{
  "train_examples": 245000,
  "image_size": 64,
  "crop_scale_min": 1,
  "embed_dim": 384,
  "encoder_norm_position": "sandwich",
  "encoder_head_dim": 32,
  "encoder_layer_scale_init": 0.1,
  "encoder_experts_per_token": 2,
  "encoder_depths": [3, 6, 6],
  "text_encoder_norm": "layernorm",
  "text_encoder_norm_position": "res_post",
  "text_encoder_qk_norm": true,
  "text_encoder_inner_norm": true,
  "lr_schedule": "cosine"
}
Rows from expert 6 of block 3 of the image encoder, named by matrix and row number. Rows with one number belong to one neuron. Each number is 500 + 25 x the weight over its row's rms, rounded and kept within 0 to 999. All counts start at 0. Numbers have three digits each. After the name is the row's rms in percent of the matrix's.
# up: expert up (encoder.blocks.3.mlp.up, 16x64x128), inputs 0-127
# down: expert down (encoder.blocks.3.mlp.down, 16x128x64, transposed), outputs 0-127
up.9 086:473513491499504541520546507499497512556510489522550546474478526485493520498463527504528475491522517490483491494510489487492488481495497473495475510498490477495502469530491471494457509509456516494464503452477467509535553561494486508488486462488463567489532484472496477504492486517468463512520505477505480528531478503535564473521466495515472467462548487511478492505473490519487514455490
down.9 095:524541505527485478505472539504543446521457489504473471504496488493478483509486528515564499516467474502535493498515524510489507500490465525479472511468500464483482556533512515504465538518476522498504541508489461544488474542494497518519523498479494508483531471459503498457499455465531484532528482477488523475504516493524493478493474502481470507505538509466518508498444462470526506506556
up.10 086:519482490473532505498467491490560503502536518500501510485487450470496532504501490516503499457496482477530544483517531481529530487470518480496517536473507495485520509529486502510466499485467519546533548507525479523505489444466492503498514503487462524486534477468516513470496460476518500501546524540487512535456508508527511471505411538503481535525482528461523492534498484484476497485503
down.10 098:477537534534483548518499542516522503498491459466523503540486532550483476523544505445525486504498498524534483509429505513490486539448519531540512494522486475512512455483515516504508521505454493478486432520468518501502490523521476466509479507484506513511469536489463480515477493506472521493466484495520501477491503494520478487480556453494516519498529483463497518462476493494498500485507
up.11 103:522501518526504480495532468480472492490547493514509505509495508531538503550516550521492481441484508469582506465494514501500522506494503472465511515477487474486459497539511487470505495503541511548494486493485495525500523508509491535534499527478514530475474517458493496510491486481495470486472522506490484423486490530464493469555470525560475483470469497487530497506501523517486530495489
down.11 089:494504497516504541528477521472545546489476492494499496498472522543481588478500466483503498508480523509490492491464474495519508501511508514525476435472551520451526473484548486503539498509509504482465472531509508475496494476502522495493490518528547523512529465492476496483479527475480500504540482457493469501521549488484522478474497487528551491513510542495496498483553484469505520518471
up.12 110:493506534503504480496510498479462491500502498520500482522507536482471496487530522497466457470497491511487501533504512466498493495497489516485523493503513501506501484478519500511516449529452453531489521527466507497505505580526486508512446516439507509476531495535516494511495519539526556499469459495481532510547485505512494520478471567467458458493450499493488531491521486502490523466550
down.12 102:498520509467496513480490523500485468522507512517519523472492513487505456525526487504461505510498515522507494475525490502509520497495509502485490478530503542443528461549492496492455519482508524499506542488510536515499481492451466454534561516508500476503493489454479518539523495519480451523528529498476484475466507485525460485535485481491478560468560518511492524540480521481480504462449
up.13 105:485447509516461498457490505464487483509499474509523442519476519522496466493524501501537503556523499518534517575455501489556491552466499492469491549494496524521473506513493508505520477516513487488502512497511468451467501473525502502476492491451464467514496472498508489468528499487505495526477535473523450509499480514465496520506478549508511503492488482499509497516546500545507546505511
down.13 102:514514479493501544522544485554489474465524502500507535512500481454508468514487482480501491494481538459502549464501477524488526506495500504505527549496530510475497522481500493496471486525493542483503493493521515522515451468465516474524520525530536503502487522465497519445494495493512540534507508543506454493466554460526482459501522441549519474476494497498503540502496507487476452509502
up.14 107:435511513508451541498499505511487487548546480525506500509462440496481502529481497463484493500488538477516444477486536481528508479523496480497494439545476497464489518482522469536512518495471501534529525469504529491494492562481479528485523480471513498510528492502503476451519472477535525499528527503474462502439497507512468502504524487497527524524511514502511491528512497481524504478475
down.14 090:536515511524531478510506568492496537487471492492505458478486532464528527489483493472492464503478479545543520522498535522466513551489487475501513507496487459473465457543513487470520497437506478479465521523446492532527499504476508524485491459488493514497511522505516527515468497496494511495465492494518526539551534498528531470505503510515508513493461476508476531550504512501510491498549
up.15 092:525502485494527522487532468463513485490468496486515489489482498447496496509456491533437501519482492501481556481483485525506521516557502489517512492490495476509474563500494498513448526505478522494516495482555515530478488512527511480535497482525514484537531493576502510515478489488488546512471488533508469490494525465501487496488456484527562499537554495503527485506504458494512493473503
down.15 094:482475477507503522497465491506408508509470475508495525518499549528512459498483472480530469483525513525451465476535513480516504464485481458504472542495482504503508539459482494532501492476496512497484529532476519509512525487521496530509461529490476516495496530498530517461503490521506500475519502502547470494517472524508530520475504477506490518508458470509513525533426506533441491502525
up.16 110:494512513512471486500481498521513471491486506510457486500496560530490474511489486464484525491500479482503487535486465549515500507460506542534519463496460502503532462531514484481467569481507483496519488469535491471509530511498478483489514518508501494475469531519503462460497501550525512490512490512485526578524529496471503531509476527446487451535480459504468468476474517500523509529497
down.16 101:538465486508448502515515487506486494497494487517518491531486473526477450498482543535474498506541514519475523499515523434496458510484468479462516530471504566522471549535512499487502513489489462504550463467476526522456530477496495503538480515529512505460529503471482484492503511447491468519504481530518495464457526512519501495517511512520452508473467507498509490508499506518515512547502
up.17 107:531563534483485477514497496500507478519479498524527488522486455520478491509488547512507482506492514483498494522492544430519460461495489501489480493450510504525514505515515493451543513496518549527550499497459501516511520459500516507460512487459467541500478496513457505505499480486483450495525489475518529530530513451503521512491498504543486454507509568474516497504504474496495537515506
down.17 095:475455493519497509478532492486534494438503501467525522522470516485530480520552482506452502510528529457463544491534486512519499470524501485487495472543524500456490526562506501517483530461481472527523492546519537507490523473526499495483491492504505489476493479518511513498509468515515493508446512470506463507500521508504494506506512485490496487467484520541470583468497498555522499480496
up.18 097:479493471520522461541487540500524494484504512479516480543539514465494518513509442493546496499493516484526546508532489510471509499479521487493489471497466447537525529481457538457484494506492523532482535484488476496513515495511493514510455482477520495552479557544514537478501505503484500529537522470485463520522529525504482494493460492504506540508463507524495532456462511483472507467509
down.18 094:515506482480495497500545485521516529505462553499540523479489520467483518487453552534525552514516528545466516478495557494499490510513547516482511476504500513507492554525544501489495508459525514451473500512495491489508556502462510503511517511513479476509489456484481467516475504479481533518474470527475470477483458503446477529494491484516505484486491490487503505546496498449498469529505
up.19 119:521488485520499547529488488469511495530531475477444507556493521476480488489511492510520498474467542473474496502483482521473527482547518498498519485534483496513471529480504486501511499493538519483498507494516499478496559526497510557494489564433483530521452489479492486501495540495528484506503503460519502525502492487503465457529462546525503472485517492499483495461512540488448472532483
down.19 122:471474530514490508468494491506510519503511557487517527496530521521477508489500486498509527512494506553539531519541522507491474506442518514488513486485520489489492525516478518508494518501522498519490470525516480490545489491496500458537521455523552532519479453459526479516534479443445488475510485497502476530478487485429472512488491514504488486501471523503527489506489456490561477445496
up.20 100:481522514500502462467492506510480542474545520487466475496448496505545566514495507516473461516501475464508459527463524526532503529471508530515488520484525465456500497496475517491515479524523502484521450490522535504514480461487525487484528506505493465508482510483517539468449501531506522485492484544465529507497502492457556490514508502479457543523516496516499513499522498480539548489496
down.20 115:484454490488505500500479513526483517495493520477508497491528459550524487492487482520437543502495483532494479501503461467504551523432517515480464461526505507564533506483452496524513508534510519456453481527516533484494514541505506534474497496465520496485500498517463476504527490528479479503541529503543487520503506513508525524489511493500490528513538500488461505424519507493487497508491
up.21 118:506503534502490495497462519516445513500472510493469464471534513544477483523506468501494494479483472554538521516540524493471485491460517501485473506488511521509487491487520518506524492494524508518509517513490528447472470519493490536522512445432524489462512452539498508493489486516467533463500491510496558486506501554525479448461522519502552514506484487506495518536499490528477480465492
down.21 106:502508530458494514453495508517529487514467474549514539493498527457507477477547541495490470516492514499494476496495472486499551516506508511515502455509463502477502471546486493498508501470467538506486507446510490560457536502506494471500471507497456480513516512473514468479534492499533477491524536538471491531495460466507491547519471493490485475508517514463456497503535528469521456525493
up.22 103:505475521497529458492478527519503489553531523451492505493503510522504499496513471467449483498457511481471508479506503522536511529512517484516516554508490489463518521488486551486489488522451507509495525493418483467521507516516489492534532485488539474458547482492532504485508441529516509512497489516486504538508533534531499461450452483477500491516486496481503551508498497504518476484520
down.22 103:516516536486483510532485519552479473510478486510506519447502469466474507522500531526478503500508518515516511490493521490498511528501540514526509553493518511536482486569474523528505479478487496505500456512494486451496520477514487553478481524514475469522518515499418452501507467469497519514558538501465507491525465471491486473468493496499471577489512516510513517501506509510500523503511
up.23 089:564499475473515494496433486497507484512533494538517517496522510477509519524530541489549492512479538469529489485500548495477519501494550514458501515511532456520526528473479502507449502471465502513513491467465485481516525490511541503479507517496465497496502527509490527470510519467470490472486493488464528513528531532534491490498480477472471511486447499498494468511488489501512478510416
down.23 101:507501527502486475485497520496467483504515503493486514499530516505521509440487534504534508487518523482470535515472522537512473539548511475498515479514524487525505544501526498480538487491504509498494454492476518468448496518462484505508419473461521509518488522517496527520436493508516465495474497544498522478524513500513476493521491553511517511492556489484548534489442495528531480505532
up.24 086:466459499507533485499506505484495504457469520506504495499540471489503473496510489480564503547530514487522533490504486481556480468498480529515474506505480534483502437517477505505553499520478496495499479500482492480520482490499453516506497459482506485471550462493507503460503531495553535479472468445529501496496495517566490499488475524516528519523516511490516527489486479469522536475556
down.24 087:540508476532465520506483519489508541483552476516507529497466499491524507504524500514470510501507483508530478503515512517466548495551539473478526500501517441516495535457481463519470464496502519520434508494527454506478517505493511462500537526466488498502471485465501521511557499507489530488518491544462491535488532506475482460485465538540515498509512503503472505474502512527450496535505
up.25 101:524489486520500550511526518443507499538497492503505476520503466514525485449508507505508485473494497518482464532483562467478460490514532458528510519529517490501500494521528466500477507483556446491464526498499498533445498553526456507480492456504478521534500474474508513525461434519509481524516477509474504493499473549483524483493485499520525497494498487490463518508517470511527480483510
down.25 100:522514488463499472438510502526500473478483492482530495483515487498502504495491538448516480479521488517479530484546498479511480533496498556520492473527489478446487472476495537469473479475496489562536532505545514498518486501489474538485518539500524493539525468500461519524528512529479524510503504540480502494524522479546493524452489486533508492497498515477576515533524507467511491498488
up.26 111:504519481497475487538543520530496482467485539499531526528488525496489493507505491502511507462507527511463472513499489457487487516474467536505494510472439479523532497504490481501446476477490507471543540492470471494540516514500482497498509486487509499498506559493499518541504510459489482487535485470482505549533545492452525485440500456484498498526523571475519496504531483458513524499514
down.26 113:495528490496516515536507480501527576520555516458535506516521496521494500500455487476497469502518487468481530484510548512522494506502516487491510539505521511502475504510515498498491539519473459472508506512505506503515504499497492519492495452518532521509473463493470522514518459485487530512443499553486510429506500498485482527485497458533476487442462524463458539498478510503505443476516
up.27 105:528451540480495506491494520512520531497482523568546487508517475511473489521542532501507492501488556519513522555506499484484513529516486499470515459485475492473507517512457513456511517519491491495493463472478524519522478515507524501469521500516510476457499497478513538488534503495509538547511504448475468429473494501515496510486532494514482460513463469521486532473476549495520476474487
down.27 099:492517476506508542474525498506495459483488517527453489482496500486522510459525536472538496501520564435515450487458516496515501507509517496506538521488461522512481475464477503477537475508470525462479494539523487512546518491502531479483496547502499484465503509496473459521507499468490531530491490480469445525482560478508500508498441521508503469498519510531503521467480521502468510513500
up.28 103:512512504521523480493508536532502517454541539492467501544488514483534531487497453532512479494541506480449528507474474482569540509496511521532518490534487491500482520493479511539461479479488491523509492488494532441489464445530462507491489505509499507509506520511542479446486459496518488513447518512469503498493485489474518501492525518524489470504524526538490487539519528501509476455513
down.28 109:532480455527497492495515465467446485547455496471530483509518524530498487500546494509472527483493503503493560500525486496475491497468547525490471520502479481543518515504530469500479501519517465501531441570513481537502504516481519489453511464483510470514500523487467504486491488460500515460500489526528476511494501541507500495488517496492425528483491509496468507489470521509525527522472
up.29 098:521479501519494508514470486480489464530550515471516524476486512521466521502483489475488521501526505492489518487496538484477521477533470481536496543497490474464513514476499504466508459455511448468491522525527463496478500542538459464486521488512493525479507527469524470545484520483544498503565479506489486522494509494475501520518513494443543534556541507491539501503508494469494458475486
down.29 095:474487466466519521532514505537544496520482529535490498524518464470479540477480482478555466484503490486497499487539542525507490533534532490466500481494476526509503477454507512504420513471480474498519522482468501522533503480513480526553492460510515487565484501502502505488494499509509513515485494475516549493520478480500484481496495488534508465493441504483488463561512502513530497500530
up.30 087:517497463470507552521493470512485545488503539516539547506500505511504512530521478548502537537503481531502567526498477467489498488514431508478462499506527471504468494499535490517477529474486502498502473503490492498519512521509505475498532503452478508496502502492490473514502502463499504510478527494516498505520509516467501479477482477480535477486527477468543458578500452558484464510484
down.30 086:481498514471499515464440511503482538501482519544497494529501517509515469502484523469496515485510544483499480490472522508502510515555533479502510512502536430534487518545483519471492456532497477530531461455506451482459487508509457517475525557483554496468502509508505466498509496507521478500500508499446500506485532504536511511508504521505479497483442491503502472484564489528509498500499
up.31 094:476498501470466488471499465458490508554495492511498483455525479504505514544508506535479508510469491467542500464525502476467545509519486485486490500466526473531475550487533469498503524567513499490492473496478477462516492488475466501494530562505525468534548519508480491474490514507463504503536500476524500491470504478475498543537478533522496541503566465508498467505495520504490482491497
down.31 105:467439499477518504504514535506518504473524495481512513530511517557491451501466499504500478512504461495474512499490454555486517477510507493512446491519507528526498498480524499502468538505499516517470500536492462516490471531518475504444470456507482534458466487515485460510478479508535545510519480489488541523541543520524514496511536486470514493508497532466550463508514463487512526499485
up.32 106:488489498535531463464477524478503484500498489522472472487526495482534494471473464455502518496476467478508502512524501527516488536521497460531503478465501507489514472480501512527532506563506515454540482531505510473502499526522479529526557509465509475534477525562518485508470475477502531508515523459495490505545462522493497465529507484473488519478480452469499542508537478550506474508501
down.32 100:481460485478493457508537481546481543449460463511558494500447499513513522551565540499479492516491516522487487486502448503458522489485517539526469489507517490520487511517484476480476520470536541543504486500503503510498534509505509497447520522491490493480530481472530457507471491504475486484513530481495501446506530490484524526462497505506487512501498499479511495479560512473509513522495
up.33 094:506515498489505504504553461471480541494431517511528552513536507475490487510560528495498520517494507503470505525482478527454466527454503511528495518491464496513503420492519477489506470482500519509488434497463525490555533497525527475479523488503529504500516531512517531480501514466453519477501526479486470521528490479459496482514523480503464507479525504477491497506474484513536509501501
down.33 086:482441477494507432498507494521520473471517496508516472489497502508484524469520473499454521499474529486549505472566497485537504505574492477489529507513501473519508479507502533511506513509503503478493508505508458467485486491511519533501515531498461520513505517470520517474489485539455481498484484527489516406481489553482495518502527497529513498539496478494487478475521552517474512517480
up.34 116:488511484495538499452467425478510483507499471502481515492505548493489502548531494499514495527486526473495503522474527520485528487561475545553512475524440483521503481514499519565524456511479530494532480457481460493500506505504487475518524523508518524489518540456542472479512520497508495490472507480466477510509514511499459517464465499504489485479514542494468507478504491478508534477496
down.34 104:515481525554458544542511498493513551477495513500505482491532489487508509427477469522521482477525531555583480526528492478503522520471516470467513539499516497473511505497488501504517509527514517512460503522470483476542535481477520532529478496474511510480490486478458515478541521506456452454484486516499500525498489515484516482533534530501510512519480538494475493502485494506493504520522
up.35 106:508501484493456492503521497519472510481507520482531514483513519507541521463521499483504486430516487471458471471481479471511505515526508472519470441519545526501523471495491490490503505484529529489460490492517518508481489433486534526483538487520500506560531493475510449499512530485484500438505507499521512506543544522491517490513533475502494512455533561493479544516476489487511476500494
down.35 112:500518492522497471477487475506475490517500512556497508522540504495511540478487509484470509510511479530488539484492493493492522505506503534482488518480503475523489554473526472486501458575519507500498491539489473460509507512575497486505477511486463509470457458521467500540500482534512503492531541482537463457499501548474474501469471522485514476497521474522536495486483491466522497530441
up.36 109:511505499535486510479522485530510466520502515494472543475493494489524493499496508520467478498484536509530516445543486472490517527497517494534475472574499527467503493483495488462490529526492550521517516508519501499521459469462477544511512532483500513494499484474474562469487525466473504474498500507480502487497477470525459465511539473542524485477453552479494498503541496534491537487538
down.36 094:484506516527517538506479500453527521493483466500452507538504523522520521501537527513470499494498481545517497528444429492519501457518463518537483492484481441456479459510519488520577515466528509503478508544486464497498516504525478461518483467499459494505504514485515482470510499490497515514535498504461484509550497497507504518537482476505496483533543503531507464517484497496523505498490
up.37 098:442510528478495536492488498523515493514475508495528499470516482497482529492504528540523496469482484553507485514542513468474503509544518466483550495503502485552453536491528490503482481496515466528512531477493481446470481513531497546521500530501494489532515440467513461465490462545480459486520489516528506480511481514523525485483483505517471457517501498533443497484511507479524485471508
down.37 097:516527491528490450452508515541459525480502441535483447504445513466482486435482475450523487526503477486490530514500486525494492515475539537532486490502531543493502489516515511519498454496495510521512492527508491516509531490463497488471496466517481497515520521508446480515530464529533533449478476537507494535544496486479495505497500466496521529497498506484541484517499477514480497492476
up.38 100:528475521529547419504476530540498543492473530483478518499546476475493494519454510486506470485488501512497502504561471508519512498488467477494529466479492494473520541480496500504490533488490545494496538485459481498520492484491494493559469482558496466505512451500499525494503526473531502511512492482488535481461514533510482485461507506509489504474461531511509474491519541497474481525545
down.38 098:485539496508531552512503508476450511512473530518528509510469539504485520496504498509512472520503473486540475549464502496487466512572522542502504523520486496538497495470534494497496474540486427493504502487501493499467517503545490459477458544489509496511507467451460525535504511481486525484478498504457501491517459451485503532507516497480490484492565490491483533490486479493476499491498
up.39 088:483444512512509472511453500518528505490502515507504529499479479494445493564484500552507484480478482546489483495533502494488533456516505501508492511506542497517494528481499500533522549513488557543517500486484496479487489459514530439462496487530479527449522516478457498444476552515495518489498497461510496500472497513510524487507510507528506488492485490521475454543473499500525531462497
down.39 092:487477479516513449471493492490497491520498513505505537505490534489459516528472514497505499507495512479517489451516537514463479439523475440458531473537498464504470505514563495562512475507521452523519510513497521507525531490450521505477478536503494521513526507523461457509534492522507511531476489476521494515470451468488503492445490531479511487499475511516479494545478490497488502492468
up.40 104:509502484521485510522496511484489518453520494497482512516465506457593514471558486482486490515475498542483519528456526484491517546461525522521494467508437535483501498531479466535519478474514480504498491475459482465492500520532515506482506517504454499491480545507528516519486507447496508484480506470486518518468521500509439508498486493551514484490493476498524532504523492491465529477508
down.40 094:459458520516467486487486512463484487522513507504518507520549482504532435468485497510544473514490520478546531509522447519462495478517500515459492511490532487454520497460444473486534458542533514456489508523530505502540503457525511465485527476443503464522505510482479498479516542486489481531509529533500495477485506504499513529533516499507530495484512513536488505496517488518480506488466
up.41 094:463462536532539523453508484469555465484466500450485518524543481487499477511518498522502504506455502499513470546503495476491491488549509487529469489516437510568468505461520451532523501516525525494517489471498525477544526539496487526528516481494516488475499520497504475468511535500461503475513507496499482508499528479487493449498524500503472465490551522510492500515519502476492526483499
down.41 085:538460469483530525525498481519480558491498519490507493517478487475486466457479506520497484484524478525579509541557482509486502483482513482509506506527527433474508486532520507518517472506519487528491489550514441509525512510517539503520509485487483495536509479477494535475528523466495487472500493528440482528463510503435515515489474501480507496478478520469478488473496483493490480525497
up.42 096:517479481480471480510525487499462489519497555464537501511503556489520489486488471494526517462475507512536502481492504492477462519505498493475470516497481549506539531479529526452521476445495483509490514489552537497490477474562491503464518497550505509529523525492460456480486520512507520469526449506489509526513500531513500472477480501492480520491506500478490502542532528500460452531534
down.42 098:494530506473448513515447525518488524544534514519497542463489500483487476506458502490527560470502449522487505499525535501485485487493484492518532475487508489464493530496533503515480535510508531519502506455487513462511535511479498482453516420548494473501537498526492513531537488488519501475514476493460482503543519510508470511482510448511486477495505454468520490496507523467519488515514
up.43 089:500558561503527518513501553503530483463447488505474501513470471500495496513463513486464483502488501505467554516511548516520501500520498475473513493524514506469531498489502515504484515482482482489542504463497511511532465461493525517532509494507517509541448512468497502499481481550489498536516459550514528494477482532469524453473492479505532435506507477473503468516469488493470513504482
down.43 112:521511456477469489499521499490463506504497494493453507537478483526502472558520513496513507498505517482486525507507496523512485536457479503484520483442534524492520540477472472495486471492493488524470485543523514486533524483561519469500504510506498460441487494519467474478534492521490511493529521485494546523538492469500526520522483483524517561486468500496491467457486507530543440493518
up.44 087:517515477488489530454477447526502509541501469509422481494487471513502520523528509484513505496481536500486517499475557539529491486533508503499453490498503481493527472511529454517453491532499521543493507511473539475496492504534506508528519490475494471488492465565523473453527488482510510481488487433490543500494511499488519452495494479513541455513491519484493527505506501506513527468488
down.44 081:498486499520514485481528510481493505486501516477516525470507510545502491494525469501450507514522505498492491475498454477457496524475560499510509508478496536509507453491477471498518478444478526497510521521513458519509532542493556489515474518472512502504490489459547522471515493540448486524467529538481446524526476538528513509534479546529490471529464490510489532467489519511507460513485
up.45 103:511489481472512528564485477491533485518505531502505519491509499484528499517484493528521507509488527560470491524538494475476499504493481533534570499470509510500483505484502523528494490465454504434517505480475511480530515507548538493454479505510478547511510466511503459472514531459507479485490528524455451552483482486523543493501491519529479464504511515509483484483517502451496511508477
down.45 108:523514509488514458479507520477499461501531467530486517519475502508480506466480496474526480488525513473497482508498516508514471522453527481472497513497530526485527530530526527477481519559512496502527484485521503536490499479409480474552488523506501468494495540499473523538493499494494493531485515514533542424460548520521479527487532471498495484522490493510519510538500515548499500503535
up.46 098:492505532508504536484540443489505489536493519491490481518510552512483520524487495509490505485498496484507538481495529493519538519501494483520494472509477520522476547532521463437511529482543528541487534510532478508512452497505456548531575524517502491505499438455455500496513469493493469519516490517496478496468480503461507478485523479466476487540489507489505517500524534494496468471483
down.46 105:489515466488512507495506537517510497458505482458445528462510470510456521483479500481488512507506482522489482462548487488482498510466505520529493534503476495517494418462505524497493520465467538513502535528550490529476544515491514498460437454526536499541518496494514497502479497497496532482539509519477514516537489465538488512506486524476525482533496513464519487503489512452499508531507
up.47 095:517483501489481502512513455469510502560572501523479508507481559520460524485538530543485485495487504509521458498533495507499497490507486463483505451482489518509496537535497543506474459522511467530477505499495473499518498536502475560479473466516500531505533529532547499516509493538527431490526475514513481493516486485457487491465476505493494491504495506455533523495469515501503487501475
down.47 084:513536486516491481486464541492520517476483527469499496481483493463505551494511422495507499496520517534571532535482503504505480482491481520519497497497471549452496504517496509476515518475468534459517540502520536488508517487499515506520497492470537456499514507468474499518474490440503503506501522524454508560505570528496498475502476536508484516504509487495499489517505452492452508507501
up.48 093:509497502517496489474501500490526486486486487480535520464452546518489511529509501491500507496509541491480483467532483498526511502505492515488469508486468486506504478494522507532519526507477456529480470490484516527507550480455520451519450489478501474545482490486456542514534506574509491481545551499475486527500509440500533482476511499473515523484568444508482503475481502487497512524480
down.48 099:489516504497504477478482493464471492506526458477480472495478495516518514533533501505501522471522475517520525502501499485534484511546525436520546504528499466533502527471531486503498489522462455473515475470522464514482515497471497510491531493492484495499493510485534510504462434519541476487535477512495482532469528533459542453480497492527536461467501496500454510493499505462536542495549
up.49 083:494525515493492515486481471470472519510498496499517489462450505462483461511459529518493506509512541519438546487531487513558489518536481497536520491475495470506467486501480497517506515516479526490510463555502535487525510466503526459532524496543509502546488444499537495462531492504481509528493490518462496519519494544513495525508468533485514530475475477499505489437527497487498472479539
down.49 098:492443527478543515504512501513479557485485459531472523512458563523515502517486458512488474505527478466450469476489500531526495510503502503514478523483524533487486497513552514492516503477479504501470517465480468535461459514484488489497516501502486504478512510480476500535490471507480479505508535495494575522502489508514519494550515491533545492515543469522498506485452487548486483460498
up.50 089:507515465450506484486465545523455532489501556490479531505462512453538523483500520533475494516517498578453506522519528474518442509503494516508501420496510510456529518517518490504483519497488539506464513499507489537468489494476506511499485479514493483490490479495477524548500508498445562482520501521507485498501487483493477521485462503511498493476506476516526508495510514485449501492507
down.50 106:509512513491505479492483547494486505479524475524498485479534514491489490508505491503481489498514488461468447469518511480494498483514436449471547513479464469494452487469493484481491520587485511521476520518501498541513495545519471483546511561562497486481493469497510514542513461518513469526528510523497513459481532481529477494493513514521497495498492481490511512513502465541517533480477
up.51 096:472523493514482506498499481492549519548490486497456487484489534509475483491493461471482503492468508547500538535507522500535523549510475540534436492474486484493519524527525477495495551477462522487500524502496462514485532559535491552531485488463485497540507482524510507456475526455479525496493523486470468491468466513515466497480507510518516470493497511483523517462509529499523512468514
down.51 094:483494533516498539549495520463467520498498516488543529504544458492495481470535537513506502510490476501521495483534482471458492499479506506558507510528475511472466450467502498515535475497501513515448566488510508517515528470488502497492521500485489519499528527440533516502467482521497504499514519533495546479509506462505546470532497463463501493517508467505504493521513483472432533500500
up.52 096:475519523480465484474472488533491533548485560492517529515478534485485507488507509491488465521513516504505515475453533551492503510468504508551484481526508556529482507478464444520510516525511463470479488516495518470491525461481502481461440520497528505542481489540525508511443487471516504478507521508520557521514467470525502467508495505501488461494523498516524511503509469514521494502470
down.52 092:461507498477495461468496516491438511472518472506501505510540502480493484559503471509457454480526503513506525508490515494536502504490521515487491527479510462519505510532505511481493506476552508487511430454469495489494515512529559481511491449470501517453495581466514485474499508520523525540517531494500488483499510491472513507473525495523473529505484535486494474544521525515471525507509
up.53 123:481516523546515457473482526473483487514496465520495500520524500491523509478536486490519539509500533490494477503486488477505529479562507512513486507553530435475504483506480519518553498487550495482504466486503460508465547471460489481536483542466472509526460533458490494493494542486507529539458475492511530517522483506501494501492466501471545478473486458502491496475507511539473480505490
down.53 124:509483493524488536526521472491541542513532502467524536533460483489535481514500491502532476499508527478496518507505471534515475550446514500501494454498537481468532566515503533488519463485490505484481454514484493552519474499487497485457558462522510511491462462519490477525493518459504459507504505476514513503506495489459503495532483482533489494468468510488506479476521492466547533505515
up.54 096:489491511498559505509485529530485488474470525488493488464516505456518469509508466467523510520515540509492516548501525517454516514447529500513538488477467512527523528502461515519519511547517512474505521477495515507542525519492485473520543510476494477480499487516487464523535458481487488488486557489478498512527498495535540507462474468489490519483485465517436532512493502511433478526494
down.54 103:497497532501494473501515511487486521492519499516427508437476523497503500500464509512539484481492493513530478484519485493491529490487513461520469491534516514497500562491477525491515487435485532535515539435490498450521519469518522491478565528485450467471474466484494462529514486487483494501512471531530480467498512536514512532539514496525475488467523493497485508503490504515502487538475
up.55 098:530453487500509467535498536506458499522480510518496484451467514476478490488530516471494513514469448465485561531512505479505522471524480521554488512510469532529528533525462498482515473515552494481555498493529483485494497524478480493451486524493512490508525450502492486491505532480556498464509487508503547501451491472514494482509487483465514538495475546506487496503519471492514488534511
down.55 105:478504498505476499501508506500525536474556520494502503496492493435474514462517508517519467495513537524495482474521479496448476503505494474482494559502485499476502507489520502475519516488455541543505509490493506467479511459537507531495519515492451516571500505511472472499512493490511490478485514528537530501553524533484453459463514506512479512489536472475534540477562491496538472507503
up.56 107:472483502507543508511529484477499502493521459495496515485512470513528531512527510494479548519467500496497495515495490509475512531481507497550490526460486479509477463492510486507571457521549481535480468474482497493535497509491456468496502479515556494468542525507506481546477485524464474447461531483531488482562503510507539489503507543496496472479516497505508539504477493513545468467502
down.56 102:510470511520495469508498495532545527476523499500501481496505553548528480483502470508511486513495511516541523459520454489487490497522514493451487437527492505529523484512523502496465512521504492494506493535523490487517488476515519541493518492486449484473506480502496468434490546460489498491545502556467522519485545513500507510516522478487526503505466525492436463503557523472472506504475
up.57 093:499468492481540471479466497570514524493490512486582528524535546533486500515464488476537487503463494523490521440503477505482539519505517489507520465521511506509455530529510480474486550530486496493512480442474500455525474541528479470496488464517507487509494486503482498500509513525523444510516458485503473528497517491492526518491485497514501534500509519507482509494478490471476486543476
down.57 096:488530474467502523508503536516553529499498540493485477453486499501505522486484461502452562499522490494504505524438501523520502481512502501525515546492493533523506514489521540497493459482510475522534496495468506477518514435524472517490447458513461461466487521500478518529524510505491542528502475505483533477529455519511490467482514467487499555519521492485515486493484519499484486525544
up.58 104:522497543551499518511472538529466508513496516500475521525537471487496492532489527507479456464506465489476487477521514507543500488467540467507505484451507526454545510498509466461516519504484566511445502498512482484523466487462535504474517464505553492475516513500542531500479511468482533472471506537481547499477506460505501507539532490499463482492503496499525478496478507507494486526499
down.58 102:494520452457516486531510486506508531480529479509536530517479493552502516500465531519510490509505470507450488506479491469490488526548514481489484529487490510524475463520510481501479524498504406484522469497478456476490480512561492487558516501498468502490501533520517477531479481509513494479463479495529511448492477493493502501483509511489481525510572510488501512496488512540536529460485
up.59 104:456485515502518536538529524549466530502500511551477487501539504500484560482549480536480482478525474537472467540487521515511482524446528497541476510460499499496494527489526491493495499465478487516490461511519527479513498478477463522483443520498477462519501445553515527516497465520476500484480483519506514501496469486494499517482495529510501494515498508511487499523447487523518561484502
down.59 118:478541522443461458445510491543553472468519482507537492493449511513501445497510509490489540517501512477469562488526505491496488509472493496458513526497466544536517490520458523480473489507490470487520501507478484471490496517516486482496517507532471510501521535486470485525482518543532531503523536504484468475462508493500488521500493477486463502486497528473488557496532525515473529490488
up.60 099:466490525518474461536521519479477511501465510455543513488494518526535513504514486508472559503503485542441484518538474463488463465524525510464478515485470501521567518472484499502529492544496493463462498483521481521469484480496498512496475536517478529475492493502462509535490505498519435476531517462533512534484484507516501479522493497488510505506488492512463449501516516516528512506549
down.60 097:452532492538506437510506517488506519519547482487521492520479489525468461540516516496480489477508479482459508486472519500502482473564511493559476498482492510483494469503502545504471496468466493515481521498512541524519451543463493475529462469543499533497487498496480553504503504523516470513506517539519516467475481508471509520504549515511499457524479498471557521522488493506486482515498